Rows from block 4 of a small image classifier, named by matrix and row number. Rows with one number belong to one neuron. Each number is 500 + 25 x the weight over its row's rms, rounded and kept within 0 to 999. All counts start at 0. Numbers have three digits each.
Before each neuron's rows are labels from the 100 images, of 14848, where the neuron reaches its largest size: "peak on" is the class under the peak. Only what is clearly more common there than usual is listed. The data: drawn branching plants.
# u: gMLP up (value half) (model.blocks.4.mixer.u.weight, 256x256), inputs 0-63
# v: gMLP up (gate half) (model.blocks.4.mixer.v.weight, 256x256), inputs 0-63
# out: gMLP down (model.blocks.4.mixer.out.weight, 256x256, transposed), outputs 0-63

peak on: wood; foliage
u.236:503500500471554500483534507474500500500500491472500509453479498500546500500500589472508500500500466500500498500500500500447542537483425500549500529500484433513500503500500500500500513509500463
v.236:500500550500500528500500493500491451507474491500486500500470500492500513500500500500513518545577500500500500500500566395500500476500500448517429483500500482538505500500500507446500523500481500
out.236:500495500545514546482533500500514500500500500504500500428500445500474500500519500500446500500476500539558500502500464532500449500500500518539500423500500484500528500468503500595447484500526500

peak on: wood
u.162:490500500500509513500442497500500545500568500514500500500545500500519500500498500500500453491500500500548459500500525500500500500510528500500500500461539500500453545500547500500486500449443500
v.162:500466461507500521500500500465508533522500485500484550489443500494500500500557500515503472517500500536560500538500500500500558525500500500529500477500500500500543500495478521500500500500425500
out.162:511525500459508504575500500501500500500474500500500437449514500500461506464509500500464500482500500500504521522537499500500500455497500500500500516509500507470522510538469552500500542500500538

peak on: wood
u.90:456500500474481500535500516538500500518538477500452500500505468505550495472506500466500515522511500500500500483536514486500466500500500509500476500501483473553500500500505445504419476477500445
v.90:521444500518500526500503466500500503466500528491508486483494500532500500500522478500559477514500549491455500538500482565525500513500560500460545500542473500500503544500477488510514495500508440
out.90:478500465500518474524523490541500500492465500521500500500500500514487462479500500500462461500498458475454536500517456446448526500500482500464500530500476558486489527500487523500546500500503500

peak on: ground
u.217:500500551448500486500500500500450500500524500512500459469500500454500500508500500500500500533441554500500451500497500467500500500481498471533513500444569481536535500500500500514500500500500500
v.217:500500525500471531442500500500472535515500500505500467500500480450485539500500439500500436518546500500520500500500478500500508520510458500454500500500500500500462500500501531500463500500466507
out.217:516546500525506500500482501500500527500500557500460500500556500537500510469500465500540460493500461500500518500500500538475543500428540493449571500540480515500496548500500530500495458500500480

peak on: ground
u.105:500500500500500500475500451491500548500536477538500500500502500500500486482506500447500424500467509500500500483500496557490544500443500469500500495540498530496517497541559494500470506500500474
v.105:500500446500527410500500500500452504484500500508554500500507500500500534480500500478500500500500500500482513500447517491410500500506500500500477500500504500500500500500500432500500500451500428
out.105:500500500500516427500508560500500453525500500481544520487533552500500500500520532500506500571500459531502533500510500500482455472506493500500517540421477489500500500500535500460482500500500480

peak on: foliage
u.89:500511500509551490496500500464435500500488500500500550500502589535500483500513534466483500507500461500452476500500509555500500500500443498526510500500500427500566483571500500500500572538476473
v.89:500516517477446493500473482500529525468500424500497500500500500500500500500500500500470500500500500522500465500461500497425493499500488469447512500448461500500500500500488516500500500500423512
out.89:500500500553454500487500500500500500448500477511500500500500500500479500500551488500500476500500500481515504506554558475500488500500507500472479500531500449500527441500463500500497500500500500

peak on: wood
u.223:495500535437505512471487499519500525538532500500521475500468518500500504500524500472443500500485500531500500500500513530500500500478500546500503500501500441478447500500478500463422546522546500
v.223:500500489500500500468500500563500500500500500550477430500464499475426500499566501548423481500460500500500500500500500500500500517435500500549500519500500423500524500500474500500500493500465500
out.223:557448474480500499500532500500500500500574500495451439471534482488500500500500457500500500571500500500500547493500500435500500500500514513500500465500500548550500500457500453500500500500500480

peak on: foliage
u.31:486491545561502500500500532482484513500522500500485528500500549500437500533483533492459500500500500500500500511500500500535500500500499500506557480463444446500500553500535500500500505527500476
v.31:500463481500500466500500500550471500500500538528538462500464500500500560503576478501521500500500486492529474500500500554500492500500546444500500500500482460500491479500500477500500500431500500
out.31:500500500531500500506504500500500500534500500484500500498500520500508500482491500458500471509500540470460485500498500499500510440500500500476520500500500500505449458454500500495500488500500519

peak on: ground
u.141:500471518500500500500457500492500558551500562500495500471500567526500495490496500500546500500500458533492500528546500500465478450489517500500565500500542518531461513500500500509488500486500500
v.141:500500449500498500500500482497500500467500500511487548451500500511518500476500500500557500534500496509510500500466521500504553479500500500579522478500500484531500506490517500517500500500500500
out.141:500478500492500524486500500487517461500500466500539500500439500450500500459528504434500517500500500500500481475500461500513532472500500545507500481476500500500476544474515459500484500440500557

peak on: ground
u.187:500500522500459500487488500477500581500454470500530490500500470500500500490500469500500514500500500564500479441500488496500500500505500500507500478500514506500500540466500500500500512498508500
v.187:500500502500500500510515500500450500571500500500500525532541500528492500500500457500500500487480492500575422545500500500509534518499500500500495500500454500503500500503486477500500523500447508
out.187:500509551500575500450453500500500500500509506500500500500500500515500500470500500500499500481500500505500500500542500479486461500450500571501500475440529541470500555500500500468500500477500500

peak on: ground; wood
u.181:500509532536500500467500553500466500500500500500500528483521500500499534500439500500500500500501500459585500500496529500536491509500500491500500520397459500500500531531568511468500553500500500
v.181:482500500500555500500500500500500500500475484500500480500516500533474503500500500500500461504500500454542500500500500500500486511500500524504500487493500500471500500526500543500489500538514567
out.181:500510501500504500509557500494500532500500500503575500464500500500500478500500500500500465500500500500526530500500500570500500482509494517438563500511480500438541500500500500478519474509512500

peak on: wood
u.107:472500500527463500500569549500554500463500483516500514491535500500472500500494500500508500486500500500501500454500500516500500500500458500502479464527531467480450473500556500466456500538500512
v.107:582441500500500485508540500500482462500500500500463500507451500515500489500500484500483500536500500501500500512482514500514566485520500500503521500563500500523499500477461500513500500500500500
out.107:504500446500502500522516500500500435500457500526461500500515500500499500500470500451430476584500523470500500500500500500483500500500500500500521500510500500465521559537500500494500500485558500

peak on: wood
u.239:500552500487521500464512500500459500500500505500465500500537500433500483539509502500503500517500500500500500517493500476514487500428482500500500496536531440500500534500500500500403535500571500
v.239:425526500500500500465469524500500500500537500504500500537500490443508532500506520505541500519500537504526500500550500500500500519500493433500500493500500499500500527500550500500500500495500500
out.239:553481500500519512500500561500500500499512500500500498500500500500509493499537464500452486539423524500390529500500508523500548480524500440544544500519500463500495500500500500500488500500513500

peak on: wood; foliage
u.71:476502500535545500500546500415452500449528524500500540500500500458500500500500500498500500509496481500476500499500481500528500500500462496471500452457500440500509553542500500484500500500526500
v.71:500500463500502442545542518500509500500500535500500500500501500543500489540500500477511497472557483480451500500465500543500500500500501500568500471500500500500569492500448500478500500500498500
out.71:457472500566556500527527500514500500503502500500483500519481500500466499425500497500500446500500495469500500500500459528500514524467450531500511500505446498500500500583500500485500540500507496

peak on: wood
u.96:440500500500555500460500514500485500555500500520495567470500500500500473500475569442500518500541491500500519533500525500454500500500565500500486484429546481500500500500502500500500501500500500
v.96:500488547516500500500598461464484500490525513509415500516420500500500542500500500470461500524477493500506500500473494575554500500500500500501515491500500500500499505500500500454500500500500500
out.96:500500500453514434500500450440469500464556509501505500508500486500513500493500500500499500500471545500525516477500500500449494500500528539500480500519579500481500555551500504545500500530500504

peak on: foliage
u.14:538500500500500500443500488500533500493473500477563500506500460502500500590500500500468520477511500528500500500540484500425484458538500474550500500500500489514500509466500528500500551500500508
v.14:459500517500500476495500445505500500500515500441430500502500583500500434537492500507500500500500500500543459500500500483454500500444500474500500500593500500500533500500484525417500523500492493
out.14:500501525500500507492546464520500479475500500500500500500484500500501450500555460500500464500471500500476483500520500500500500500500472500500467500500500488538550497502500499500544451500500500

peak on: wood
u.180:500489500500500509463500524535533463453528500519518491477521500448520500543511517500483500500500500502548500472500500504455500567500491543524500500539552467500483524449500462481517500549439503
v.180:465500500495408520500500500460500500466515500424500485500537500500500514500500525497500500504500497513564500471464500524500514500486475500532480525538525529548505500506500500500500482500503468
out.180:500461500500500563455500500438558471514517502500500450500520500500532545500500521454515533500500500480500444500500500500507500500500500532540471500494493500510442500481552500541500500500500488

peak on: ground
u.50:500500530500500500553500500500500500474500500500479454500504515500490500465500500500474514500469500534478500498522500500444500527500500540502425500496469543466465491549500492500513479530500500
v.50:477519500502500500500571500524422487485500500500500471480439502468467473500500500515482476500450497500502499500456500500522494500500500539500491540500500500518498469500474500521500500509495475
out.50:450476552500500500472533474541500475536500500500469465562500457465500500501504497500465464516500475500510461500500529462500500503429458556496500500429488500524474500547496526517488500500532516

peak on: wood
u.95:503500515500500475500500500500447508500565500500507543454546500500500460500537500500500493545510500487537500500500500517500507490488500500565535543537483500500500500525500485420500500448506500
v.95:500500500519478497500499474500567500500528500466500500500500500550486500500469520500470477500543500596492490500452520478500500500500408500500458500490526500500500500500542500500471509500500468
out.95:500500535500500500500500500538500539500556500550500500500515500520453500500500500575539500505496523535500453500500532466500486500468501500500451524500500500486500500500500425500500500445549500

peak on: wood
u.170:453500500500547516500500477434500500500540500452468500500530506500500500503488500450500529527534500496500500500554504434500477500545500500511451507500500537500500467510500500504474500500453500
v.170:470500457500486535500463500416548500509500548515500524481516500512500500500512500547536500521500486482500503462459500500500500546500463500500500456536522500500469414500522552518500507500500500
out.170:500500500500500500461555526473500500480536510500482474500500418500501598537442500496539528500500493497500500539500474500500495527500500500506500544500529500500444453500500500476462500505500489

peak on: ground
u.252:500564500500500500500500500537505447473474500446531494519500493508446500466500490494500498500534500537462500500500500500457534507533502500431500493500460545502500474500500477500526461480466510
v.252:500447467500436516531500448500500500500482500524465454500522501500500500500500500549549461572500503411534507500500532514498484500500533500460500523500514531500507535500526491500500473497515510
out.252:500500482512500454500524482491538518500456540500500486500500500528466500435500451449528468500500430500434500500466439531500500467500500500522533537500500500512502500462500482500526493500543477

peak on: foliage; wood
u.55:540474500540536501500509500462500543500500541500500500500576500500500507500523518500500500500500482521488490500515500500500500561541500500469515473449563500500490477500526500500485568500500500
v.55:484500500428500559500500500500500459500500500496439518500500463500474564519488500522500542432500494510500500500500500500532500500487500500500470500496500500515500551507500518500505500461500500
out.55:525507500500410500476476500500542500510533490496500532549480432491458559500513500522515500552500500500500500500468500466522593500532500500495503500500500526500500503500471500500526500539491500

peak on: wood
u.167:500510500516500500485500500466500500507565480500454500500500500500510500500470516493530500433500477500489502500449500500500459500500522488500494500500500500500500516546500544488446500450500533
v.167:500477500500500500484500501500500468500500481563555456500456500568495500548492537526541500500500493561500462526500472500494463500522539500539500500500500500490534493500500478500500500466444500
out.167:493470500504480543569500500499500500500495500500500533525492500570500565521500498500513500534500500500480528500500490500520500500500430472500505525479484503500527500500500500500448483500500439

peak on: foliage
u.159:500500535500494501500537461500500509496500500500500421500500500500500500500500499500456500526446511500500500489500551500454470500500500500500479509500504502500434500500500500535500539500469500
v.159:500500515436500500500500489500500524489534548491476467500500500494500512487500500524500500474500528481549447500535479500500527539514556483500490500500495502512497500500545500500428500500501500
out.159:471500500500500500500500500455455500500563475500500500500500473500500464542458515462549500545500500500536500500459570518461469500500476499470500511554500500505500483501513543500500500455478482

peak on: ground; wood
u.140:484500519500500500500500469445464551500500483500500500500527500509500533539500523500537496500500500532584500510500500468480500545532537500459493518500512517500545535500500518500465506500533500
v.140:495500540449523517530522500543484500534500529500500500500500517471500500563500500500457500463500500528482529500447500515500500500483500445500500532500549512500500500500500518517515505500466528
out.140:487506477469500447500515528500500500503500500461500500500500484500500500426500533474511500500578446500447538504507500566532500491500500480500496500504460498523500500500500500500542500500508442

peak on: ground
u.135:500495500500500497500499496524493500500500500577500505500450500500447500500500500499500535503500490474479522500500500532500504500486430508502500519500542451515500514508500552464500500500509541
v.135:500539500500505500500500466500500500500478471500500500500459500490500552500460500500500500500500567500500486500525528462546500547500500500500489500500500500500500555466500500500500500500480540
out.135:519500500500450489535484500500500507474500500500567468498500491500500500500500461555500500474462500500500500436500498500500500500565501440496500462541500426500475487504500493478500500452500471

peak on: wood
u.69:510505575531500456500500500500500558525500500500500441500482484449498522541487500464500500527506488500500485500500500500518451545500500500484496537472500500552500500500547500500500500500471467
v.69:500500500500500500500507500474425500570500500500556520500526511500458500504495500500500500559503539500566435500509500500500500508422467500500500478500571500500500487494500500500518509471500500
out.69:404541445500500532500500500423510537500466500500500500500481500448500500500509500500500463500473522500491469500500490500500500506557500590500492467500500549461482509570515500500523500500500500

peak on: wood
u.73:500500480500473500500500500457500500500500500500461478495500485500500500500500500509462451500533480500495500520500485500534500500500475465500500514508436500449506500500551500500521525500500500
v.73:500500492536585500524522430500503550500500500500498515473443505500500500492500477500500500500500460500522527500500512500500486574500500520455470464534500500500558536500500523500564526456500500
out.73:472500500500514500560500500500500502500512500475483500500500500522478480500500500476500500490412500500465525451510521500500520509500500554500518501500534475500535500500500548500500482451500493

peak on: ground
u.228:555500482528542500500500517467527537466458500550511483454458500532500500465500456495497538464500490500481544476500500539496472500551500513452500500500480500500500500500495500571544491500520500
v.228:535500528500450514503500475522487500462526470449529466500500500459500492500500500500500500500500542515526500459476517471466500500500466512506500500500500500542500493462465545500500479500475524
out.228:466500500518488500529482491489553500473500500518500559500517543529496500496518500468460463476525517467447500484500542565496500472473540500454500462525500533452532500500486500500538500500497487

peak on: wood
u.201:500533519500500500451574500458492500500516500500503488500500500455500500500500500500500500509528500500500500541471487439500500500435500500515500518502500514497477464500509500458471500443486517
v.201:500500500500500537486500500500500550503500454500505532500500500500483477452472464500500509500500550557500483500482452500500485597551500492465500500500459500490500530533486500431504465447500500
out.201:500500492500533500500520515500470532538500500500533506495582500452501474532503500500500500500500500500534465500500497483500500500519500494497500466482469500500551516500500504448500500499500500

peak on: foliage
u.86:500534514459486500564500472515474500500500521500542473553509468500500486541474500500543516493506488500500545496500491530497500500452472480500500524467500460518500500527479546539492619438513491
v.86:522489536489549532440500466500500487462500537500496467548566500500500500524500500468500503500500476500439543542491461500544479569423479500500499540500500500500481539500500565507463497500500515
out.86:494500525501500500500528500522474583463513576538435500464500500514500501500455500532558500555475500456501472487500500500500500500452500443422577519500485473500500500500531529516507543485527461

peak on: wood
u.77:462489500499551538500511500504459512500541476500489500486492551500500534500514500500499462500500500462495500481524500473554500502500460514500500561516517444512543500456500534500463496500422498
v.77:504524500518500500500500456578419500500500500500500460468500500532430500518526488583500500500552500500492480500500500432500500500446500500500525505423500500501500482518500551500500513500509524
out.77:500567500521468500500500520500506526500500500554500500500536500500440545500547500548505500488492510500499502500526578508500440459500445449500500500500500478515456466523500494468500526486500483

peak on: ground
u.2:572500500500500500563500510500551522500500492543500523431487559528506504450507477500452500500500496556455454503500500500500500500500517500500500500492449500465486500500499491497548513497500512
v.2:500473534542525491475503500500500519500500514500490500484456511449500500475500528500471541508500473500500442500466566472500414500469495500500500510445500529457500500500500500500500500500490500
out.2:500500500500535451500522484542467500500464564500489500500488500530500474476500488525527451449544500500463473500509531500500538479500512506500500500500500500485500500500500563518500500458500500

peak on: wood
u.200:464520512511500500500548573536560500471521450510555490503500461500500500500468500500516500500500500554500508462500500528467500500500519500504520457549500427512480500491464467468500500500500500
v.200:500500500526478500545554448560456501518500531476483500497461456462500495479494517500445471526460546500526510499436500500517530500473516500479515500516500500500500500513463527519483550500514500
out.200:458515500500500505496500483535542470467483478484500516500525516500487500500503500468433478500500524462500500477540500500453548545474500500474500461523474514466514500533500548474520426483541500

peak on: wood
u.224:540510547500510533472455526500494513500523500468500445453500500446500500500521500500514531540549514529500500500564495506500500500500514500511500500455538500501476498500500500500500500488450539
v.224:474500518500500500524500558500496500526473500500520500500499472500500500480490500507544433462500490507530500495456551462498475500500510480464500506542487511524461492494500440500500500500500482
out.224:500516500518500500500500458480500500500509500571482500500546536500500473500523501500500466529485500500500500500456542486506500500500500500500579497500500510500500500522509463489500514531546500

peak on: wood
u.58:527462500500500500457489500488500500500500478609507500458484500500500500500521500476424500463500500530482500500472512501500500516500551512487469478510533500500565506489500464500477504500485500
v.58:550500500510472500540585492500500500479496500500500522500500487500536461500500500500500512520500500477500442500500500500500500500500500494500506446500500548500471500500459440549490500500500525
out.58:500464447500500511528500434500500558500500500443536500500500500500461500468500482500500524500500500500541519500500500543502511500500546500500500500483464455500500502531470502491539458480500465

peak on: wood
u.108:500500530447549493500516500513500500500515448500466514500500500500500461420477500500501494500500524539500500500500500500459500500516426501500500500500453519500500452531500472500500503489500500
v.108:500534527500500457520525500538488500481496456500500500531457508464504500451500480502491500500580500500519500496500541500500492500475544500449500514500500500500500500500477500529523450439500439
out.108:497500516500513483500500499500500500500500509500500500500496477459500597500549527500520465500483500524479483500500536511500501504500514500500519500500487443483487500485500566500483593461500500

peak on: wood
u.142:532452475475500500570486469463466500500533465519500500500445504500500500500415470500538537498515500501520502517500500501522473500442490500458500500500500500500496500500500500423500500543488500
v.142:500559500540500498530500500463521500500482500500483544442500500504500498544500500471520500467500500500500500500549500476500509500544440443500493500500505471410517536500494500477500500500511500
out.142:500479477500485417455506500500500511527500500500516500500500533500500500472511557512513497500535499500500591483511481479547500517479510453500500500500579528500490500509500500499500500475500500

peak on: wood
u.39:500500500500500489460500490541500500500509500500524500500500484483545546500487534499402500472438509548479475500500500500500447500534490500500521488453500453483440500500500500500500500500500500
v.39:479500500530500500572500527513500500500488500477500469500497500499500473500500500535543485521515509500500517530500500472545500500500500500529542572500500533431500500510478504500494500500500500
out.39:500500500500500456500500427500500517485523500500500516500495456500500473500500500500458500450459500500500548500498518500484500470480499485495500500500473500573518500500467500500500500561500500

peak on: ground
u.152:500467463529500500500539500487491527500510500500418473474500530500500541542500500500462506500500500500504500500543500500500473500500500500500500489500500500471546490549515500500480500500565460
v.152:474565468509580500500512500500500544500500500500492480460564500500500553522500500530431500521518441505455500500487553500507500500471516497501500545464536482500500500500500500500500500500504496
out.152:480522500500500500500500500500588500500500509500516500482500500464500500500577478517500554500498500500500500500474535582500460500441500552500500493500500501500500523500420500499500538498474511

peak on: foliage
u.15:443414438500449506500500500504480547451500507500500519500500500523500554531500520500500467604522483500479500500462500500558500500500496511500433500500554500500538500500565468500500523500500500
v.15:500549449484500500508480500493500506500500511500500500545554551500486516458464466500530494500500500470507500500490425534520500500500504500536504500503478500462475508500500500440500554430534491
out.15:515568500500500500500500497567500464500512500500541421507509500500561518500510478500500500479500500478459488437500497500482500483500500500499500520489465435500507500481500500461468496500481500

peak on: wood; foliage
u.156:500500473543560439500500455457474558507500501471500495500500500500506588500500500500446466500454475521500536526460509500500522500500473500556497562500498500459500500500500524500534500556528465
v.156:500483529539537507500500485438500534500500525487509500485525500500546478500468500473455493500500471500500471500542526519489507500554471479554566500500500500461530500500475507457528500530535500
out.156:500500500539582500500483532500500516520500460500448494587500500485460500543500501429500519540500488516542491505435500500573500500500500480519455500500500500513470500522500500500500553500455506

peak on: wood
u.19:500501500488500526514546512500531472524535433500439500470500500500549450500537482425461518523500500528500467500534547444500477500551500526500445500474445519467501500500500500500491500494544514
v.19:500500507500523444492549486534500518500521483500525494500478500457500500500523500486494467500425460500537531472451497449500500464462496479500482492500543474500539500481500493506479569470442540
out.19:532500541500500500493485500512506495500538495500500500500510472509500500500525463532565516523520500503558500521432507500490525469500500500500500500472545473572484500456521500500472511483485527

peak on: ground
u.191:500533500500500500500500448500483500484500500512445500472491500504527516453477472545500512500489507477500500500532482485485500500519500500454477500500443513500500500513500500500500460500506500
v.191:533495500500445510533500457500500476500500500545428453474500466500500500500482435500524500500500500500500515521500548481495510485500577461458478500486475521531500537485500414508500470487528500
out.191:531500500472500500478503500500496500541504486510433500533497500483523500477442456500551522571495500469500483529518471500500475516479529500548509500475500540546463517499517455541500500500500500

peak on: ground
u.208:500500522500500500500480500500500544526507518500500500500502500491490500500523500506500482490500500456531523530500500500569467500500474500466500562491500500500500500500500500427500498500485500
v.208:500536500500517500500500500428487481475500489500500516500519500500502483475510500500539488533500493508500507500467465552510478482500432500500510516500454477500520472487543500463459493530500500
out.208:465500500516500500475525508542500500476492500505505536500500500500500509538498500477486494500499500500583500451500491500549500476500500455533465455500500465500500500500500522484500544500474508

peak on: wood
u.161:562527553500531460572470500500507500500538518500500484457500506500500518425500500497442476500500500457500500500469500512540537500500500500448500500484500547500500472500500506500500489498454496
v.161:500500506465500547500500500518500500507530500523500500500493487537469468500494433500481500500532479500488556532500500524500548500515500500464544500511500442457500500500451488500500460500500500
out.161:531493500471482500442543513500488553500500430500500481500513479416500537563486516516507500500500500550500438500478500500531500469500512500500468500500529500500500494473500512492500500563450500

peak on: foliage
u.67:457500500500500481553542500476509500500502500503500500500519498500534493540513500535460513500500500546457496500500485500446486500500424570523500500500500494516494486519498511471500543514519500
v.67:500489500482500494500476500500500513500503488550526542500500500500500559501526527500487470482500500500473489500508500500500500500542500500500500470500500500461500516500500500439432500500502451
out.67:451460500500479536504500500463530500500526500554500500512500500553478467500513500472500500543500500569567500500458500500477500502500500509500549464465500500500500555559500500476488500490474542

peak on: ground
u.92:526446544500469500513500500500500483500518450500534451475500432464500500444436500500500500532506500563509490469514500495498500534500500500500500500492482527500441500500480454500500536473500515
v.92:546500500500537532461500510500551470491500452500500475458547488500479500500500500500448500473564500534500500545549476500433500538456519535500509500515498500500483523519500454500486466500498500
out.92:500515460500500500502516424465501557500467500510500500500500500500500512500488514500515498500500533495439503500500474520500490481500561499500558500537524500500500515505461500551500500500500450

peak on: ground
u.165:500494508500500500475500500491484469484476461500500572500523500497547525542450500480526496500454478500488505500512500500500500500500513500500509488500500500462504500455500500500500477468419500
v.165:500465535492500494537434519494525504536552500500500566490500490494503500447538500422505540500500510467423558418500500453500500500500474452500500520498500500477500500503486500500506500500500496
out.165:500500508500500500500500534500500500500500500500500540516494500531480500468518464514467542544500500557485500500545500500512461500500500500471503500491500500516500512500500455545477500500500419